A small multi-label image tagger, trained from scratch.
Model: 1.63M parameters, 32-pixel images, arch mlp_mixer, norm layernorm, activation gelu, patch size [4, 4], layers 10, width 192.
Rows from block 6, named by matrix and row number. Each number is 128 + 24 x the weight over the matrix's rms, rounded and kept within 0 to 255. All counts start at 0. Numbers have three digits each.
# fc1: token-mixing MLP up (model.blocks.6.mixer.f.fc1.weight, 96x64), inputs 0-63
fc1.0:116140157133103135124088116147125140140113132109137128121119136131132098131131150159161150151135141139137148163115122116115131117155153146121130091148151151134128157123125135121150101098124108
fc1.1:112101114153127137090100114122186082120145161156139083138119165096061141137131130110115160172130117149123165150073116144124145099138135164105120149125138151124150157109116100109120139148106091
fc1.2:103121144150089107131152116130102149143099150153091132140133103077150153181112133124136116111156180185121110119139133113079129129133120132126106160131169096147154116095140157132054131164134123
fc1.3:114133132142110074112146111121179118121106106113133170135122114100080143136139132156118099086083097119135156150121133101084108125150152159091110112107123140185129133179118101107152116159121142
fc1.4:154163157142134127120140126136111121116174117121151116125148111147147124121134122163160170161147150141114126129170105108145089144128115111113164144095115111151101150127133153176152178132117134
fc1.5:111094087130122120149141109096104149137130128142087115158130138123129121128146149151147110092089169161157147127105080110160147162132107104139142161168147111094107125141124159115131131113130160
fc1.6:129134125115115127134174134104079108104106132157154091082109121091116137136107129115113121092125144160129130161139096100117163161159147145153114124121178160126147139154129128138147130151128135
fc1.7:095132103093103150147152132120091110157140156124136117114141124137163113107123157118134138168141134140129150115100125136176131145113128103110150138182145135117066134110145144126116103141120111
fc1.8:123101098146114089123116103139138154135151127086106148156098130134123123114153138147141140124099124156133143148093114112116111144165138101133151151153138109136124125106111104117091137136105106
fc1.9:130155114122162089133110109130142153103127135105138110114137113136089148118132151143108095115109099148117130139076139183134104122168144096094106085183156108102150165118127171081178140141107152
fc1.10:127177155147101165159113139172142157167155148117148145153141164173169115152134151162153177154152148167160148184152139124136153151176136153125143121124163173149165183116158148122156147162138131
fc1.11:129158112111136095141109104146122176110165129155127129156129154111138136119129141136171150122108113156116138142092156157119083099152127095139135097130089093132128132106116116111094149144096131
fc1.12:118117077084135074148132108177155111186062138098091109104133121110150144113122132135108171093132131117169143129097118140127123078114148150113067114114114187082147188091144143114157110103112133
fc1.13:147164132160179140166168122090144131116146140133128116139109144152128125142143089135080119148141124122149115126117091155149125144120127095121119153101135176111140108127158170135144161158126163
fc1.14:161170164137124102111143153141149161122132091103144129167131131145092114101148114132145144126094136138116132169148121138120107115159148139134116115074152124139159070067102102116156143107102104
fc1.15:139162117097106062124131147128146155120152111101150158111099155133106140115157088105139162129061083129121113125117165108085099147128100140153113104138122152133116117182139081125120139112111113
fc1.16:110102116111135141125125123128128148148122142110118120116078117132140114080133134141161155149098123125109127119111144117130105103123151160130122112133147170152139169118124131155128116116120090
fc1.17:106063140148127152126125118088118141152119095111119123134122130128104097134126148164172146132144130119138170160126134111123120098138157167140104132086106134136139145122086091138142121112156124
fc1.18:139165153133112122144153159173166129112087140158135155166163137100118127118093147159162108100131116068114146167171094096124096085126166168121115135120069082140130124131131146097110129137141137
fc1.19:115158149151146174168132140178152149168168174133113142114111110141117095116089109103089126104125103099100099078087101099129126121095090113118087125146156168160164138133132155140143167169136116
fc1.20:122125116108110076137156123144160122124162101098125103135131159082106166089113122157099133113105092154146109160106107108128108100156158102148127126124131133115167135157147128120096096138076141
fc1.21:150173122136157149144161145139122124117136117121144109142158132144145149157076132081144125138147119132173127150134129135143150108143095176107157140136139196116158141136152153116181176164131149
fc1.22:143105134144102111144127129132140103141105168075095104172073153107121143113105139103109118184139103154120164159130082075114178068123051138119144116126132185153168141139141132115093110103115091
fc1.23:121151115113081064087110116096100099096104129120108095083105097119133151119145123139137137141150143152140162161136162148125139158181176149146102153172168133137108109151146122107089084110095121
fc1.24:113112168157137143109109135129151162134094072127084120133162118099062096115110141147150085106122136098127138118129093110157122145109129163111125185138138135137130125144141188156145141138133165
fc1.25:136103134095123132098119124149117137114144116140078149147099124098101135064126124105144110163101140147162129163110165109142115098138113123081146158098101196120181168116150081117155104103121118
fc1.26:122146109108110117110106095152131131133133134129101132139089148091122112123106143142126127173095112147183095152076161086123113116128142092148095123115157153139143173100099104134075127127101101
fc1.27:122117144148125115119148143081108123080112103155142122102142104136130109142108093115109095088117140083100103092153105156111118127110107105120148116126096081120089058146126112129157102143129135
fc1.28:115141088124106106097131153128162119145147135112111128145143156114132113113131159171112133137112101139133120142101132135146109101153157154097109128110155118141141137149109080085102118118109104
fc1.29:130125060061136112133096147158167161103131131154087101120150143121059131111169126128142144168119131152112139146067156109057115148125119148078108129104120140156162188124125126117065130061133121
fc1.30:124107115118131108169107108089131168135117117108096147128072113120103140074115095143179126113112087148167114143090173080077134098150156126093122132100139155080160154125124129135126116128109129
fc1.31:132139127146127122130126118146183152167175169126143166149156174139153132139130128140161152135122136134122136133103144138128111104089104134096102133119099084120100117129103082058087091088126132
fc1.32:135135134138121106139115120159140162118113134100123164136113104078095131122204119091114099104108152171127150101106140114113152146140119100107093144182137139130137123138128134155138114077097128
fc1.33:134113108126151118158135123135150173123180127108132162175121126109125121144194146120111105105100117160145131117086102119112121144137122087091128118127117139144112094133123088097111105156116118
fc1.34:122148119116127109139118130140131147114131125083139126112101102094092136137139098096101123133108169157105096089110149156145138104103099148179135148155148127133160185177134127121106132154152107
fc1.35:122106120120113118082112085098142122149165085108117167122143107107175137127120112145132128127138078157137137128117138119115157153161132133098145196107083167140118121149129146150104110169077109
fc1.36:109148100070090138178162145110104087096154164151127111096079112133143124100117108113105128127108128133131138138138117075127118157173171141109109115149166181163135120127120132167140121144126135
fc1.37:139101131160137101112117128145166132126118064083118139123160116099100107138129157138117098114106143166155120134110093133176128122128110119112148148166176138103107138136124172141132116146139159
fc1.38:156140133115151125136129128085153162141123123112107148160128134142129152144193119143141139102154149158128140131084127165084104110144120089107131143085076137121139097098153154152085071152143131
fc1.39:138189119109178181127141152125144117144112129166170083110130129111118101135132136099110146075120128139115153133084137114142138107124100130117157147096156140150123101141149132140126144142135148
fc1.40:099111116125133146149136109092137167165160165131098168163109156122138128111142146153148131128119139144123125129108119096120084132132107121091096099134151106136136104107095133140119147107094110
fc1.41:151117107149138116147121120097111136123173129152090123144142136111118131150160151126133132085157130143148140131093123128091108115146113084117099090108114119114141148103133111134123164148140174
fc1.42:150138157139122124145134140160140149148175095121147147150191167111093116143142158144142108111128127167154141122106104125135173106109103113115099184122073111098087095122148101124120096110102128
fc1.43:110134110127132110142151130099084120134176133162140106118103142166126143118108126115153164129109081120126172151118130122092092164164148113119109102087130160155135089077118115124179153127073129
fc1.44:153145153118085112131165146165122074109098123113181135111110093138086098151143143122110094123112141142153156119137087112147161136145160134101129129115172169141094153149128159143134137158136132
fc1.45:132125131151148118143155101157122120085119159133148132122074117118145123159132118110110112137150178151123116098109103164154108117104095091137154146152134118108147170150158148127103160145165152
fc1.46:123119141145146134105100135135130175142105081133128169148113108081148102136193125074096141160140150140108093104150135145106094114148135126155139076105167173134135145148106135152121140107137143
fc1.47:112121116128130073105138082114159142126141098133085125148130147113111128101127125167155127103097096110146146162099125091092115123142132157143109102108138139156141139153093112118115146141122155
fc1.48:140139131160122157147179114138090119159130070145158079149123079129151128144154159076168128096172153141099181139108178160171106131100104155086148122111100138147116125128172151133134119131130155
fc1.49:121100123127105075107133109156155158140125126111140161138110160113115124140134112145141137124085123132129107120124135112110102107127112141163124117139112134134141184193113111128090118124164138
fc1.50:117123127132104122129150109117145147126120102122137151141129116113085121146143125144146097068094129136163163156135090069105137162164148152100097116120142164161137087109100117132151139128116132
fc1.51:159161167159113064133095150159131150091120076098105180129153101106111134083108120126132123138153128109106107152140124150110107140151135159142118098138081147137153152139140134128149159145115114
fc1.52:079110132108140158122140122070094122155165151136095094098122166134177139091099102127147168181125080079098122140164151140107074113122143171147122112088126132145155156153110119114136132144150140
fc1.53:136127137130107147135157104125119086164111129111135114116134153105134151160104143107059159113163150123109121154138086121099146150129108101163133166110059144133145162134157101151110135177099157
fc1.54:140141124080091071107130125093091108104122092109120090138104139074140162140159140147162149131142104152159164152126113110076111093135142091120106116083100106109137116114133105130098105119111147
fc1.55:098117123130106127153148126115087093140177181136122102093124178163168146121084107131156168192133112099109126121150149136124117089102127127145109151109120116102108139149156130104115123101149164
fc1.56:128146115125138109133131125130126184133104137120089113160094134115145129092157127134162134144115148117119119122119134131132116124113153140146126108135119161127130168097130122130111127127120100
fc1.57:125095136147132146140130118107105114105104144155157145099086137144140120167165165111150113141144171146144184150110089127118127156152134123083097093123162139119089100133146153131141110103155156
fc1.58:110105107092119148108137105117140118127169148129129131125112142122129117125151124159167143152106104119164156133092148106118121107135164153089105128131127145135132141113090095135117115128116106
fc1.59:091088080105123164159145111079084115104147148114142120096083101094110133139165128118096101087126165170149132109101122125124165149146128152131113159138144152146143147163117106130132129162173136
fc1.60:112101098135123138154133109090115155156189107085101115166162142109093124123139167165122108084120123147135124121097117134128127103118108144146117140103089121147157147135092101098124133184145141
fc1.61:122131089149121115116145126134123130157162119092109078169121144132106133106136145143150136129098136178093140133131108073110101152131121127140165166100125103161132151109112117131064159138091111
fc1.62:102095114105112112128097100146138104160082155133068135134110126119117116086119165157139134154163102140134151135081107154117148081132114163131123080141161172127114150128074135102094139082134096
fc1.63:102101128111091116107090109147142114147129127112114140128122106125120097138144147158141161163136157131144129134104151152126127125139158144133113139168156143130124157089095109090111119083113088
fc1.64:156164128148131158161147140108143152097136106137128174092135170142114132142054152165101120151157135112161081161108070175146139138169100128120123152108127160089148125142159147148142141138146171
fc1.65:118122146148123115121152147079109124079112103156146122099139101134131104146107092111110095088121142092098107096155099156114118131111109102116150119121089082111095064149131117125161103145132141
fc1.66:151144111131129089167141105158122149143100136057136080123101092141150147116135140141159140098147104183109171143132135119135123103150180120148115117137143092122100163123114126115121126161102109
fc1.67:129113119105121160140153129110137156151091094184093138162113148113148122131130120175144158108110143145153137142131102157119135110156190135130115128078134160116137151093148111144142100113124119
fc1.68:148143170135161144166137143192150166152174175144152173133123155129180133132140111102123139161138122129106087086120107132108108104105106076098113099105100134099125124142111099104099107098121107
fc1.69:146104138130144108124114167123151084179133093128136101083143090118177133130129180129143145065107105187093125145133162118110102123174083146068124138127137120146179130129131150118117125113147097
fc1.70:115131111103142139143116107105111177131155105087122119161149133073113131130167123120093124161149140159112092107138170151126146075108140158167102160086109142145175128120120090118137155137096093
fc1.71:112115147153117109124127123109137119125110101131142117120119137129111117163099110145158137123117114068109150155152140143094097111119156180174152087103114104149172182175100104079138154157186151
fc1.72:147150140138110139151104128119124137099163118107140119139109129136108137129155104151148166144126114169137137160118146072080142121139121126127130117105114154165149163103130111150086109110139104
fc1.73:130137130129122125150136139155108120109115117138107148140101085105136092097112131125102113113133099085145158142129078127130115143167166117140139132157125172177160107109139164156140122140135127
fc1.74:119117093107132087091130122136111135147145089101078115132106133086115137083144145121131151117095087146150141140090128093099091122152129131130098138110152137136128122144134109147100118100103122
fc1.75:118165116095143124142136154130111128097119166137141110122106109096154148149150107098122136132139120124103123129141165152085114089136150132162135124098118104147159146158129102087096130156163133
fc1.76:104129111121112119117135102085122149141165108095066115132141138125126129074139137154153122123089108133143156149099119101135147153142119135097084155162161128125111090107143133155126091112111123
fc1.77:104102113119128084122136100143179165113123128126098166155099129109142146123126112139158159136086142109122139157146134091106077103144166172120097140145116123156114105111127103117100122113114121
fc1.78:116167149109106134129130115106140177150132101112118067107170182132106133123092097139180162122076125098090123151130128127150156099096105137168153154158135093076111153180135165150132092121135151
fc1.79:133128122112127098098111094138176132149130107124129117090100142104165142125097162163108147110115115161141084179105135088125122121152108097132118125114121141112184156080135122137101123149083121
fc1.80:111112120111148136089131093087173142088109093158112124096148142084163133151139109136163104167125175125152122135167128137123099111116154192079087125142150152108123147101144149126149120086135128
fc1.81:138151167127151159152141092136152127090123180137158138083076133141111093136124083146128103131148138107126123088119120092119144124127163144092105125135158154132124152143129145175155126128136129
fc1.82:159196112152179145162148126128150143095138129125156091135151120152109141144164095128131122117157148130125127117148139144160124165126150134118147131146132160121118154148160144158150180160113162
fc1.83:102109133169161157138116101079135125177146126116089107084135158154143105142110110107138175150146147132097109108108157137160118129096090131141139149131147124088106130160149156152139131112108161
fc1.84:096069113122104118143152096062073106103131108149102091110116138117156133159133135134156128130141128124150178166151127124106135155148163142159108124152139139132126103115136121137112098109126131
fc1.85:129090131140128139131120149123101149176155097086121162134150136140108106129181175121122110140097131174164136100115093120132136179129101077110142121115137158104082122182104098091132129104127162
fc1.86:123115144147125117117146140080108118080112106156138122104146104138128110141106095115106094086114138081100099089153105155114119128105106108122147114126097079120085055142122111129155102141129134
fc1.87:132130141137105122097106148082088113111124122141111115103105135135128118118106087119170160152149128099115157152148134149114110124132147173171095159140137121139141098098160182154123127094110117
fc1.88:158206108138152130166165148129125116085131130139149123139150119127128154133149105118117128118152141144135125130141132156161132143131112109110151160113106153124153136165179161146114151167120163
fc1.89:099152098123097092124108113141128136113157146099091129126096105104135148097121096096088122167111110102114114107102156154136112115128125140134106175126130153175154171155146110137099136147116128
fc1.90:147149135112130144135129147110095119136121104129130105152151141142133132134149161156151122117133140112153167154114085154111138147150157096096152111100091128102119142123123082089176134142165149
fc1.91:123110144145128115115144141081108118083112106154134120105143106137128110139104096117109096089116137080102100090151105153114120129105109106123144112126099081122085053141120111133152104139129132
fc1.92:146145129128135162132121112128138167137108152109142161129118124114162143139144136108145127105153120144094140115148122082122127116153113127069095146103098115133096132155143106135083141166110139
fc1.93:148138115134095097102108153104093140118120106088138172155109144136119137102159156151169136117109106125149172172139144144113096125146129123133123125091072118156106118160107100115115110134127122
fc1.94:118132086094115135134124103163126145152125163089118119119123135132096111140122147121121156155141140110131132155073154072101116128109119127156081121175111129144148167109111113118131154099083099
fc1.95:127158123077086113092123149155083092091095108142165130110101090082134130136122126097093114133147124129144126121145125159123112123158155120156154139129130162155164159167140115138130170153133140